config = dict(
    gain_aug_db=10,
    encoder_weight_standardization=True,
    encoder_drop_path=0.1,
    encoder_wave_channels=64,
    text_encoder_activation='quick_gelu',
    lr=0.0014,
)
Rows from block 3 of the text encoder of a small contrastive audio-text model, named by matrix and row number. Rows with one number belong to one neuron. Each number is 128 + 32 x the weight over its row's rms, rounded and kept within 0 to 255. All counts start at 0. Numbers have three digits each.
After each neuron's rows are labels from the 100 texts, of 14848, where the neuron reaches its highest value: "tokens" is the input token at the peak. Only what is clearly more common there than usual is listed. The data: single English nouns, adjectives and verbs, spoken by a formant synthesiser in many voices. In brackets: how many of the 100.
# fc1: MLP up (text_encoder.blocks.3.mlp.fc1.weight, 576x192), inputs 0-95
# fc2: MLP down (text_encoder.blocks.3.mlp.fc2.weight, 192x576, transposed), outputs 0-95

fc1.574:115147126057181108124100101050098073136191128144151105094090144067124054091142120158127118176134115168184120155173138081146112205119087072129076104147104131145195111127098163102135162123124033124106109146130128118128133146142119134135146113118102153131133153142079104138213121159152127158
fc2.574:091091085095129182138133182078161140098146089057106176079122115159162163099113123148136112159160116103111182145075158158107111133091159139164149133180103133151126130134124119157085175092148098132167137125197142180149083126160118153098060141144136108121156083153129180092125101065109153100
tokens: "took" (100)

fc1.163:149149090167154113150074096161108168078132148097093156170122125118164109148160086158155168090107102142138086111164192112099126128167090114172154145119169131154130198177142152142106130126106127132164143119116125108150131140115079085103112135139188140109084129136067091128127121172178074149
fc2.163:108097082194085141088043100060132203095082094112106162180077100100134135095151101175088157153100152150109155163136120145078129125151191123152130102153110133090099177136146149125085063113125153178129184102111123151129105123189155116123051158098144122098155104090155141085116149129160149129
tokens: "dropped" (100)

fc1.223:175176146066110117142118122087060090083177122136123094118169126110110116162151145156144124149140057142124154101154122118109102128125093131118049182150175149100128108129134141104166142174103144049093138210100112120100147142050110069127123114185120212107140127138117067173128116129166115135
fc2.223:050094080149129148118097127104184097139114157143145134093086077130142104069146147117110124163099193096142135140085099146154131159164156118123168040122082134161124124173140133117094104064174112181175133106164141124143112112192113163142135148070094079173171163116098137080122120116105181128
tokens: "thin" (100)

fc1.209:111123103072141135118094119074105117125198118168099154116089159100130117078134151131144165139088102191138104138158145100125059146169067108157099108186110121136152090165066167070119144126084069155142110179122079205174131173159096137117084141156123155159124149146094099095151154148119164149
fc2.209:080116131111118176137143099160135106131172138112108123123087211118164069126084116138201144050167078131174110118097123096134098134134124061163158146111073157153156112121101161093181169120102115124097134153116155151103131149121107184091110043152104123112131123137130110117168097066091140141
tokens: "took" (100)

fc1.76:130133131071139098125138137062092105098189101123152072147139157152132148129166185147163150160144118115150136138153138140098145129100129142198073162115175130129126157133128133085078162136087032147110096150101132173114135109086077112084125140162147148104142135163050075133123050139123135124
fc2.76:127110120130123110117158231147141150141131152133123130135121122113161255107145119106150136131090130084112095150140150175118114129138126253148146110118115143139103126115100001118125115099113141138151089153123116114128145123094117138138138126160114105135182103109122123111112159112116129085
tokens: "<end>" (100)

fc1.386:150114074144136084099097085154103156104153145091098134156127126150192099091158103196152162107132106145169147161127134081091124136184081080198118100166152130164144189173128164143100125130094125145197091126130120165143136125126086136109071107126180169079093126148098121069153096146176046168
fc2.386:088137108173061132106084110082099167129125138107127148178068078069132134084178108165119122188100171156106130202121078122105180122149162098154104111160134184138113150092076156143107035110091133175166111075099099127128097120180111115189138137118119124072158126092157129127134154145167158142
tokens: "dropped" (100)

fc1.5:107115147151121089156127092167098118081162132105092117144112178122148085071144094168153119106145133187178122131154070073098140131175065071142104122134141154183156160124146160124127153119094157144137153085110160133136131148182081165148085095104064182076151134127100104094199084118208134175
fc2.5:115158153148094158106141125143098180112091143093118164116161066123122160071167130168139077140116166124081187152074095136088168102092130117090088158202171219090083151111101144181105119115109162072167120106119093122120094101114108070166087159150151124089109101139132183157114109146137123115
tokens: "dropped" (100)

fc1.220:152138063143181144074080122072126163064139165084126149169094104086150129134141132137132211128088148123111129125125191116121115129136105129134150100149140169140118203173141150150119123165110079169180155135115110154104142119129105095108094138137186102123082180133071133091120134127146147147
fc2.220:142156143197096132122096123092169144125094135179083153164111098119066139119128124116093144126113147076118128127127086168129118102150170154129144111111108099083097112150150100137143071146125168177116179089086107149092161105177176141133088116053119067117137124101121149082084166124149142093
tokens: "ran" (100)

fc1.256:160132162095141107115141081072106128187155144168169088162105156092132067164127146123132116115139124146206134173177156093123141123161120082126063134148116105099173097112122172075155118168115068122118094140103077113107172098102153143147176105101149122075147128132128129137217132140110095137
fc2.256:133112148125105171137176134158119126181125109108124144110165169108156120157045093114109099107160073106120114141126160128193089096062112130134141143119085106144173093100119113136164136129141145079125117187156157094131146181099145154119133112170128157196081132107170111186122124124124085100
tokens: "<end>" (100)

fc1.77:100175120161192137071098046137118143077133141069136143151109115136197073171100131120178114091121152164212152111140159078157108133155061059148134124180127147111100190169120194098106142131119096118188139119111107115109128136106099106109139144119122091151112122159118104126179115123120176199
fc2.77:125086112167114128061183120165111180140112112156073164179109154122126157101137156144146192084091147152132087126164155122104084130172145142133173114142111143096131120103122135056116131125046149164085136146082109155154101110132157166140122113116139137088151102119180062117148190118097159118
tokens: "kitchen" (100)

fc1.201:148073047084208105190150093093092118084099104076146115164166137149112092177136149178145151150169089197171122115112201073088103129126092086137136146148175150144095143128179184153088144121098067117102152156156123160138126089107080057111118129167215160095135114167154144119191145126143120185
fc2.201:128097159142152136145167140100136136140135093100134125126143094115106169150145109156116047182156120087132157107131128131107113100067101131116141177138182093133074122113180130181135207127081087051110179155112159138111134119096106102120093137136112134117118094170140182174094087067126105064
tokens: "wheel" (100)

fc1.338:108095096120136105121109036126097130135150107151145099105138140124151065109151149179110113142147100233174140168125121037116161168143101030158146103143119120104165144111127235106113133131139149094143114127130166111165108154129150106136115135144124185111121141145126088133225110122137138255
fc2.338:135105157141184081164117115136147077109141101129102077162145130166103119198098131080124169102149118105145117123153164125119133158147110137184132170108163079176113139170166105142136109147087062131080118127091163142104190155154100136099164094106134099110134146155050113113136107139162142135
tokens: "big" (100)

fc1.329:114129139150111078184127121083139121165114177113206037115156058147129094182121127109111121195143116160134167165124136121097178134117142094110127150085174042154159112153093153175149104126150076115156054121153121084110138069108106111116190124134137151133048153130136159152132101146117094145
fc2.329:156104126083140113177139128161160129157153189146175106113171122180162123135119123045203140080118115097109090160111117124142169107119105133153160131075121134175099102145068105163182102121114138153174054115144096085133110095104081156108197069151086096110121138131102143114124140123105120117
tokens: "bird" (100)

fc1.469:151177151049169100156133111141046070120181118152159095084135154096119128152141123157124113135157116135160167087128117113122122134109080135118060170117153109137157123128107116106144182166123099067102107167123154132122124204096111087129159108117107255117120123165115048197152086171192133157
fc2.469:106117093186093135098086093089195136119114128143089144141093095106127124080123154114114121147084172084138093150076128168132124116136165106136179068164057147133117137181126111126090098099150128215180156063108105139123132143162136153162092185115148056142156147111084129051103146098135183106
tokens: "thin" (100)

fc1.291:107170141154187110149116151130074123086187165094161167143076088115156112148147120156166173155146139138122151089154125115105150127157100140134104136112163108188167143141132127124181146146119140127127133075165117147126114120138124127102118097100123141089111085162097111099127126098255094133
fc2.291:143130178151085116119138137145177101147119108184076126138156141124071194082118141098120117116109121061101052106164077166178116113134120196113146119147096171113079108135165044127119104121107132121095161131065160092079112149148144165162138164107084081118177157103110115143132137142147149059
tokens: "king" (100)

fc1.87:141159076113178146127092163084127128097183151102150118103067107138173124121141111149172159137075143168126170112133150118114081163176125120149120108163158080135126131147089153093123161086158101156167134138179062168204100084165097103065129116117174151154119143131104159080127174121122147158
fc2.87:120123145134072179153119165157155145173111135083088151165141116145101166124097120132146122082156107103105156133115091160111126109057156119144116200158106129107088083112102122166138141118102126113088115148094124162057148117106102130163109114120125073058147061127166129147092114106105133111
tokens: "king" (100)

fc1.243:126092053112142114146134055134086152137130097103142142152139133114194054146125150179113128123144117230186120173114151054112131160157081063177134122150121134139167155139107238123130133112131153117176088127145124127183129128124134129088111128189163153119123119160146119103243144118131133254
fc2.243:146106164133187090177163114179143099137148117149133081165182137199117134207112124062130154067123121122127089108143157127132142130141123147160154174079168090184087117166141105140134128133095086113076123123103144120129172139136079143106183102102131095121108138159083113137124125116117139123
tokens: "picture" (100)

fc1.19:119098082142171158081155113104103177083101114045134149182126118127158109110154172171157144119149139152158180142110212086074102123143086085185156112163195177118109191132159149145076173127087053114159138145111144156131132070097054090119071171163210128090138118142128185108151123112098145172
fc2.19:135067141140116065168139072128161120165088102204143072106197076160080103134144152115055081194119168129140123152124115132107174143152184085106137119097148086104115093134155152121119079106153144111106171126157096101138081104152157109132141172098125088132110160153128165130135162138112136123
tokens: "wheel" (100)

fc1.246:162172148149129109139075115125065143116126133177167109150121088074124123180170158161102112160145115160117198087171119120098113138143098135094071184147201133097122140117159146144128126139141126068098130175114061082114154118078110025140130148133156180095107133160125091150135135143186125144
fc2.246:081105111116164102119111103133188076152094133171137125093115118161106078110164164098111142130112171122170119103132136124139110198193128107108155060135107134139120069191167135104130098073173092150125177146171168148166102106144130149163162140072105094178129164118099147099152158146080167157
tokens: "bird" (100)

fc1.545:113105117063102133105089086059094088136125124142141112109096137107126049074182140179104139176172114212170155159161092048084114146173065081114119106139142133107147100135123187109108138114113084112112116155101156155117117112126136146148123114137135178124148167150125131122184106140119143215
fc2.545:090136144169108177152104119095133117104113084062112122157095126141121133168094109156104091147201137118159184154121119132125119123110176109189086176161133142137107184102157142190061122116143131121160159073094159111066136161156132087126089155108121100080174090156106148136122089076174142139
tokens: "took" (100)

fc1.506:142161137116157145141107084110115085048207144125109114116119124109166081073144121121181128133110124163144107079168093090144127144159098073132065119154144140159152146139140151061114157092087098123135119128104139105119115136167073165135134093097077154089125172120098116102195103158242172183
fc2.506:075132132108103171153084148132150091097158167111126146098078127152160124075136131110188154132087191120098145107093095135090135152129122126185085130156142169162097132158082138134123116094138137172154090103135126179160112121195112161103128101114102095069128125134082128059122127133146195134
tokens: "took" (100)

fc1.513:171175111151125160080065057159088148098153125131094155166078177070163126118117112149179151083106125153156126152177109107155082143136110090147107153171106148110144196139117160101120065131116149165143126147093088122112141176113143125122123165157125164115107156097114087132153154161170133170
fc2.513:132145100169089136090108115107134116124140109138087111187064207093129112132068136126142187097127107124151077167166110119165065131132166101185145125096027100126153157112137147088120079134123128222119137114096149112080155175149168182128124126134126118121162156064095064111148146123145161130
tokens: "hid" (100)

fc1.500:099109093128118113133123054130081147123131113124134117106140145117170074101140152162113110128159100235169129184138138033105141144155094023138149127164126145129174132136125236102124134123143124077136094128115133129151080147099134107120081127166127156132137126144148091155230124118138143250
fc2.500:146129160148188088163119114152142077124143094136114093158166123189077131206118122065115160104139107104106095105163169140132137136121111160179123172106160083182089141163164093142122106145088073123087133107088155133109182155157086118120172121087133105105128142163063115140111118144161131118
tokens: "picture" (100)

fc1.555:125131154153150119135074097088109114145126132119166086121154067126116055195102123146092112161142101158120160147145156090139141163107118116075116149124151075157161154149116144170151111185173093082137087130136147095103184132090133094123158166111160150143030192130108144143126103158132074162
fc2.555:082064045149086122119167168166175156140086123113160130133096125181188163096172132106172125142132169129126119161098136140111119134160157134208174108107132128128114124126120114100092118058093121163171095119155159120160053110151122171104140102111116113101189087153132113112170146095092195146
tokens: "bird" (100)

fc1.118:191181164090119102163061123142058118140134094160125077165158143092106102161143130154125122146179078134131176086173111096112125118123083128103077200139170133096128125118154141133163128166104147084076158172098116129112157133095156069131133124120112199083097149129148089147138119154222096134
fc2.118:075131105140148144078103093098190093148116154147126145111093093133123072073119150096114154126104184103154110112101113154197127127164133079131170049141073115145132105158111134098137104094156099189176149106141137127139135117161151178169167140062112073175139161103088132091120149143092187127
tokens: "hid" (100)

fc1.461:146141125084132098114091092073100083053204132148121081123110133074119079101129161169164129173175063201147114128178090082138124122119109075107071160146154151121137150111129152083132142153089100088116151129093123099108129164139122142133138141139081168097158170086129127150195069143204152176
fc2.461:077087111104120127164083129113170092134152126157124136080110103120151124099144168116139139184118178118098146129058099115135149159116123125165090097170122148158130090146128152130111126097164141174162124130177124200176069132191118145129122124115106101096152142134098128062133157139165161140
tokens: "took" (100)

fc1.132:117161099124138164046098119140081126107139131082042153148057191099110092044155152177164151105107115128132158091154123101122064120148070133118131091156104159088145149140148144086124113140087126130114153192099121194112179139104106133129061124129185171122131149120115096091125111145153131120
fc2.132:172104125162117122151164091150113155148155157155195116183140138145142058147133064090150134109137131137162066159133144113122160108136158077153167131024124122147122158119112165116131088138107158151154121068106159049155111130176111157110170080113113122176102133140140126135142147102127108133
tokens: "dropped" (100)

fc1.70:168195137093177085136089141120138111113211150151111121150137138152139155159099159131167188142083099133124098107220145134145115162112108127152080141102109029137148153162111146092119185152096079149129107127122092124144137144102112157050172147118142123125137149151074053143135088197122120090
fc2.70:123113148148112128109129131155082200166049108120148139160167073123088197129190149124122128125121131114098206162098118160051142083143134161093126162136170177068088104088112086157113100111155200091115144155124104122140114111091140076142134137165134170109149052116165174157080196104110120114
tokens: "king" (100)

fc1.66:122088081125172146117147119076088138122103140095161139129115102065127093130154181114136154170102164127125134145100185100116137128169095106126135080151195196157121173161162157140101086116095084132169145183156121152148115112119069060137156157140169130127103154121105170114140207086126159164
fc2.66:072118141187099119103148110113158136154119153128150126105104068125116122087159145138068053234113219138121193096091109117102175145164122107119110110149167142111098127155122136129114126089101099101141144111104098093122091049138082086188130147088105096116113150177117174113132120127111176150
tokens: "red" (100)

fc1.440:158171085133172131105069122069095159106130176116160137162118089080173108168143131141150171141067140125121131148165189125136127121138116128136113110115146135127140180162101141144112118150142093139169101129138061114116157102124116086090145136151200115133043169142066121095119127161153131129
fc2.440:138132140200129105092128140094153139163090144165112146167095084116045117134130137119070141137119147092117143126111139152135113084150153148106149115105125074092116114133136092143154075151108110179117155106081099125066181074151141119158123096030113071123160119113126118105068171126115126094
tokens: "ran" (100)

fc1.62:161141111132129089092074081141078162114176152107117146135111115136176096105138116157162186118111111203172154121155137080101110125192053088143086105180167134152146162173133174130123118174079153152179071122139062177138152125135064114112117126110162169084086152139104106082133100165188067186
fc2.62:128175146193105123104068106090089161125116140112107146203065106078095143136162120148106149137110161145115138151144108111110133090140141107122077138151139136135117150093115146135131071156079138185144116070067084126080164112170134097174132113103128140051144121111132095118109144143183125140
tokens: "king" (100)

fc1.149:157111053131176134097120119111128161074109145072106181177106102110163110129124136125189166105102121107144104147132213108106116134126106105172162113147151180174123186152142138154118121167094081138197117150125132176140144117109084113131084115161197100098091154101084150098135123105159136152
fc2.149:133154146161103110159085087091178102120117119188123117112131072138093086125146111121064120184114148105120148122116066127127169129167159104136114108133123106111102131150161154163141083118144147147110194088104117137110123105200153113134110134051109063117119140125125160078106126138163131119
tokens: "dropped" (100)

fc1.275:084104115089111096122114042126110142116132102162140104124143119144167046114140142166122138149133099203187118155113117038103149166155087054149137135151130141128143106145128239127114123148151135096132069136134145127164093147131111108135109101169107162119138126143136093127218129122139114255
fc2.275:149121170141175074184116119145140074130128104131118072168148109185100130218124120074113145102158113122138100135133167132130140129143122149185111185087174083196081134167160115163118102157122096127106121108100154118107201159155088128111185121098119103098124138161076104140125112117170140127
tokens: "big" (100)

fc1.537:143137148138171125074130107117076115132111165118194109170059122074118098110181139121141110150054192171174161152112147068094151142139082099089119121144160181104129176132114161133159090177116114138144115136102102125103132102108083092157160116105148137119100162126135150114143122139152118144
fc2.537:086107150165081113106122094098152111188106130164113144135128121139072147077135107142069088185131188131095159099128103162121121125156148101096134106105123115096106093097146125099109106084073108138112175143079119067114080067187129118181150132095109114095137119126127122130110180154101148150
tokens: "red" (100)

fc1.46:136163164072184106158141145152040059115173106125159118085118158100099115168147117178108114142188087161121147072144119102125126139107107129100062153122175101160152128120125122127146178166123107045100146162102165165131159166108127094140161093141109255092125124146127083177138061139164079133
fc2.46:097127117186072146103100114075191139129115126151111145164069115094145135091133127111129141126086175083136056139129123169156121102153179133170177066141054146138111166153107094109110076098140150214158132079073117132119143150159143171147103158113130065147156159088093099061119152099127179100
tokens: "thin" (100)

fc1.49:126154145090182135104118092131075087084183129107096117145083184102133054114153118151151123139143132183173150098188098046122122137193062101117083126137184161132146138144144154064161145130069112107105159151093138136104121130171100135148117106106098196096130147132101121105174102165188177161
fc2.49:061113147087119185121135130141146127119176192086108164110096138138126125074140131113166115124084177091116124113077075155126140124110153092121124113182096203151095103085087150150123145088097115162148122126111108158118092110170093164169101108110098086072172106129173164105102132106112163099
tokens: "dog" (100)

fc1.141:120107155120143122171124096174145100086186076179106095120096190149146105135129151079193141097145125115196111131129106110119110166141122103187077148141132145148133148131128162100102148134100141153130142116096108156122131210146094152115099116122101121104154128183065061090173133096145194165
fc2.141:105151130161092201038151150146114149145121174067143171128113122112126149118082085112132118104089141095097142109146161140182085096080089128097150125135120162131102141107094125161135158127117129090142102143128153051095137115058118126145121132140104146149117115070119171176082157142082126096
tokens: "dropped" (100)

fc1.482:081081100083177077100165122146100146131132085150148156068096090123130121079179158129086134173123140164121104175081155094085130149164059102102122089148171170201128116152124152129092129159074092130177072157142148184204103181112088134167096128177101137122112151144062151104180177107146144147
fc2.482:102183116181109186054096105122166164131119193074103170180103086092109096086117132099148139095070166120107146082159116133167089104135111096085181078163123142096101137153094160122138100119088129136142133128083108085086155049095128133182108101079130108121104159079113144147105191147104149129
tokens: "works" (100)

fc1.306:143108098174124092082093068139139171136104139136131136130120105130183079103150121141109130142102161149159111134149158084134145160166095066124151067124142135116167169187137186141143090130146163156171123092150170120135136138130101136139154163131162122130068205119097136082163090160129121183
fc2.306:126140161115155131124152161099094111119172106116092135130132183165094165136119157173118103138168120130146164095172113130100066121089133139125092194124126099110151102063148124078115201133097103112044188152109098141090119093149122117139113114108120156137174060171168083152108111120093134080
tokens: "kitchen" (100)

fc1.447:122180102082246121089041115113154084049178154120114103130107180129113144121121123130202174115112138137151110102213133112114074187156128112155129142167154147117082173166137138093073177173111057124115174129111134141120104123120116112097144137107125122099148145125090120136151117193109166151
fc2.447:139087132124148130129146129142139153179090096078158146153159098168100114190105097102102110081181098098148172154084208117113122089063164113109172168079123077114118109125127138193150160158153113081121092132128167113113184091089131126111119106136178107150151081155125175165114102078083083101
tokens: "orange" (100)

fc1.260:150152151150152113159108110204107162055192121096081144151146147119163148120135101147180115101107110125127118147167146129137128157105097134151111143143172161161130196146141145165091151166099133099161154130119101119139104186136046060142080154153130120090091133135049108166149122133189103147
fc2.260:074091083138071175128111120088126199099107111066131157132115107129177148103135098162139097129149115133106151205099115136109131131080175110168158132147112182123108145063105159151090114068127150118172104128153154116149084132130114121122065149219127135113154081103163163145142129071129157139
tokens: "warm" (100)

fc1.248:192172138155089112128093114110065109128134128128163073160126139073118102149156099182096114178160138180146180103203106097130149134138145112120090144117160081089173165110186150131141125165142156097096131128107115087098160117114149096126155124113140217065104127139155094160141101161221096152
fc2.248:069075095114152141105114109119182114193078142185125143098122107175115084096148158093126152105123186097146104108089153158130111162168111102112183056117095134142110056177124137100126120084161101154138135152144119158159097097122139153150132109083099077195158140140078156094130191126045171144
tokens: "bird" (100)

fc1.54:082083057078151094085152127094133135130104097092121143112103129157139095065175156130147156204138138151170143133107168136076128143222115094198153115145140140145115131148166178073067162065124044170136129141139162189151120057121085164091100164120157120125143138173134160070189125099119162161
fc2.54:093086108181100156110084148032157127185104090099135162135124088124116134132098074132031104174164148106081143169146152162159124074072158137128175121107099062137114122107154095203095126090145106156144146114134179084108142115198148117170105152079119106171163117123133140150077143115116106106
tokens: "wheel" (100)

fc1.481:191172163121114117159096100120023115124130096127161079165145146060120085171130147189111112140172106167138185120192111072116141145135102113103096149131194100094149158135199148126169124162122146083060153138096166104094186122124150084121113114125133208100102124135135128132131096134200111150
fc2.481:068082106129136128088082098077185100171136141146087146118110138155102068076146154102105162135124171100149089086104121147153116136175115069127164047130079122155090086155147140102113123074108085168133158158106168128134094099174103176196124125082099085130152171112088132086129175140121178135
tokens: "hid" (100)

fc1.562:111139137126125084130087073150111118130130161135127097143129108126190046086166096157173121090123132194181135142130092073086198144193077085160119134162179147169124159181097167151134145121111154098157067107087127128137142127153083133130107111153092172112111153136104081103157095147141093204
fc2.562:138123134176099084104110092132078158103129155141161112193133061153139112113177102139132161159092157152099125161095114113074223118152141111151093133159174142139089168131102174160100045170102134141150066066086111118140118092149090095147156112113135110059109128144129141110145128131183129171
tokens: "big" (100)

fc1.410:079160073144207143100095111150063154098136158092140151122080093103200151167107110143159130090120133149135137111127201134150124131128130126125150126182166153177122195124082145135145114141130074121182107137153130111151130188122091092099104146185143154176063130120115114138129118149180114138
fc2.410:157160173171088140144126170088122135150102135167127125131126129109080115198050123137059122141173119132133151132123132148159120086096178140077116134101090049092166098102124118166167099155220154128101172124141098113096158118134195132141127130104148106178123129103148149139096150112112089114
tokens: "hid" (100)

fc1.295:169194123048200121084076093132143083086199151160137103130112164132116124104127130109187203165095153135143113101224125101155100193163126106147126133164130119128095151166110153093116141161114091146115139144103102147153100151126126135114160127125115122114128179131096100124180125215118143149
fc2.295:145081143147083112127174113216138164124080094104148101161155122149118122164129126088139142097154097134145145112111168097071120086078165082108183172089132096092112152117124148161151148144136163071076098126121202113151181147109152149098104094171182115139127114141142161143113091068102087132
tokens: "orange" (100)

fc1.15:100113045089149125158134106117108139088138104100192076126131145161187097083170153136218146171124125144172117161126169120096142144157140097193152095126165171154115168128106165106077106084098094158167129122142118147185110106122085128091103141201135141131145114157132163071189134104140193154
fc2.15:109112119207119179112107153092174158144057063079122162159116095126127131168119066146071093150158135087138174132112166176113098112109175122144179130120126063131096141112170111174094150090137130131124165095115193106122177115153149125136073136067131098152194038142135172126089111051142125111
tokens: "wheel" (100)

fc1.285:157130079136157129118093115100110159114134177117141133172126103077154119152127142126174190130082095110114104170169196124121122129135100125132136084116140138134121180175124134136118105151109107169175111141136101117107156115117110117101133143171192119124028182125060132100120149142144134131
fc2.285:142130145196132109110127146101164143159094132180112130175117078132056122162123133078083142137118134086120119145122138180130140085158177153119150146092117075115108124137135083160153070149120127179120130087077091111080176083159153117133140105040102066113141119123120150097064148131118128076
tokens: "ran" (100)

fc1.444:151148153074161114146108125133039095148145109129159102089142157097105113139169103165104116139152081174099192110129104093108095130103097119092065190109158115112127113132125130128185145178118138049064132195122148170117138147099149042141121096211130241160105137132133079173124117140146101134
fc2.444:112125121146095167095119076090178144101113158151099156154082127112155080073155146123145109138118194094173086147103125146116119104162150066147177064144074172139127158164139139103114094124149159200203125076113131109128142142152126172181086159119139059153133172098090117067146130103110189135
tokens: "thin" (100)

fc1.282:152140159142156108140108113180149127089185134124092116134139127128128140147129133119138108111125121126127109126180149091153106168132072129126102162146153133203108187162149134138094167200107108101130137130106129100129150185132074073131099172111132133089091159145004128155137120181159111122
fc2.282:116115066141119178137123102093128187090124105075138173135126125134189109130103104151173121109159078138134156192099132119120102123098179064153140137153105118107155122112074194125109144103150119141151102134171129137137095134087127150051067135200141133139153076114150144121158131066104143152
tokens: "warm" (100)

fc1.324:123167100146199146097126043124136148091131160085138148160095121147207070156114113126193113086131150172201154112135145069163095142144059068162144121168152143111101177169111210096116127116134098109195149122116100121098140123093093118099145152127149098134121119167114139099184101126123172191
fc2.324:125086105167098126055171131157109187137114127147094163195103163122125157092137147146152186087096141148130089122157158124098089125165149129122156116143117143083130128089115132050114117138045156171098128136096109145155112100125149156144128116124148145089156107121178064127153178106121158117
tokens: "kitchen" (100)

fc1.426:192135111124196088134067081119075129120181126134113130167089133134159084130144109156130165118132113192182124148169146081097094145158089074133064137139146120160132141138130170147108103152119122170176110118103067183120144155143103087132120135115131183098119133165088094095159104149155114187
fc2.426:150172154185106123097056133078107140146114121136080175182090106097061163151111115150069159129122127127107148119146127149131106079117146130100091137160105106107122123106131130146128087181101145175131163098084081140056186122174157092167115111083141120078154105106122101127087160159166105098
tokens: "king" (100)

fc1.84:089092069105149101079150112121129148093113107088123133149111110121125121080180205151166174144117190141164139137100162121080137142177123124171159131164174165121106171134103126080091143135099081187167126130113119219160119115114075136135082135130155101088138127157131134053143125110116194163
fc2.84:095124096168110147092141191142199146165095146142151141146124106141135178098130101086137149105096159076119110141138147169119126100146176170133218088084096097119101125102118077124140103059118144172129132103122122121142126095131155179131141114073106051144188089100128129104103163084077134091
tokens: "works" (100)

fc1.483:166173141185095098144086102136081131124123143134153094141104145059107073153104114173101144143162136176132145067174092124116124132150142111134067179111164057091168134124172144119130124142136156081088144117116131087079158102129154104159136104093141204071121120117164058134148139147239077156
fc2.483:055090100123158131098135136099189122176105144151134158102114089157154092097145129082116169114093169092135089116074162152148137150140109132131172033118089126148096074185110129110129100088135095179168118135160132145166121113131126179151144112080097065177153133106068147100135175124060178127
tokens: "bird" (100)

fc1.154:086111095084146135128109116078127107116218095140093151109105153108141118094129157143147156160097098181136117142160130099123083157184076101177095106201118116148144095141065149086118160109079060146130112171136080175194116149154102151108108127137139156140105138136102101084199154144124145166
fc2.154:089104123094112176155136115158147099120177119097101119118099220132149076123097112118180154048176066125159098117091129109126105128121117084175164145112076152176146107129115153105166175137104123122110139162118164161102133159144099184089098048150100106110137128153125119109144091063093141128
tokens: "took" (100)

fc1.307:122177096141166123061040097065166142050154206117141114141073111126150115070137154128174187175069166150142140107179132128111116161163157090103141114194122104083140165172121152108121141131139052154109147123144076106137122078109133159100152165115170122134108201086118121096132126180137164144
fc2.307:171125189149100101184162102154122120138116081192168095127191114166086108193097145077101094128186066103136121151125128106141138080070194116104128180082123073104135106090144136162170107165154195102090137139111139106130160148121163097107131119150113093148138097148120156125113128103105068114
tokens: "ran" (100)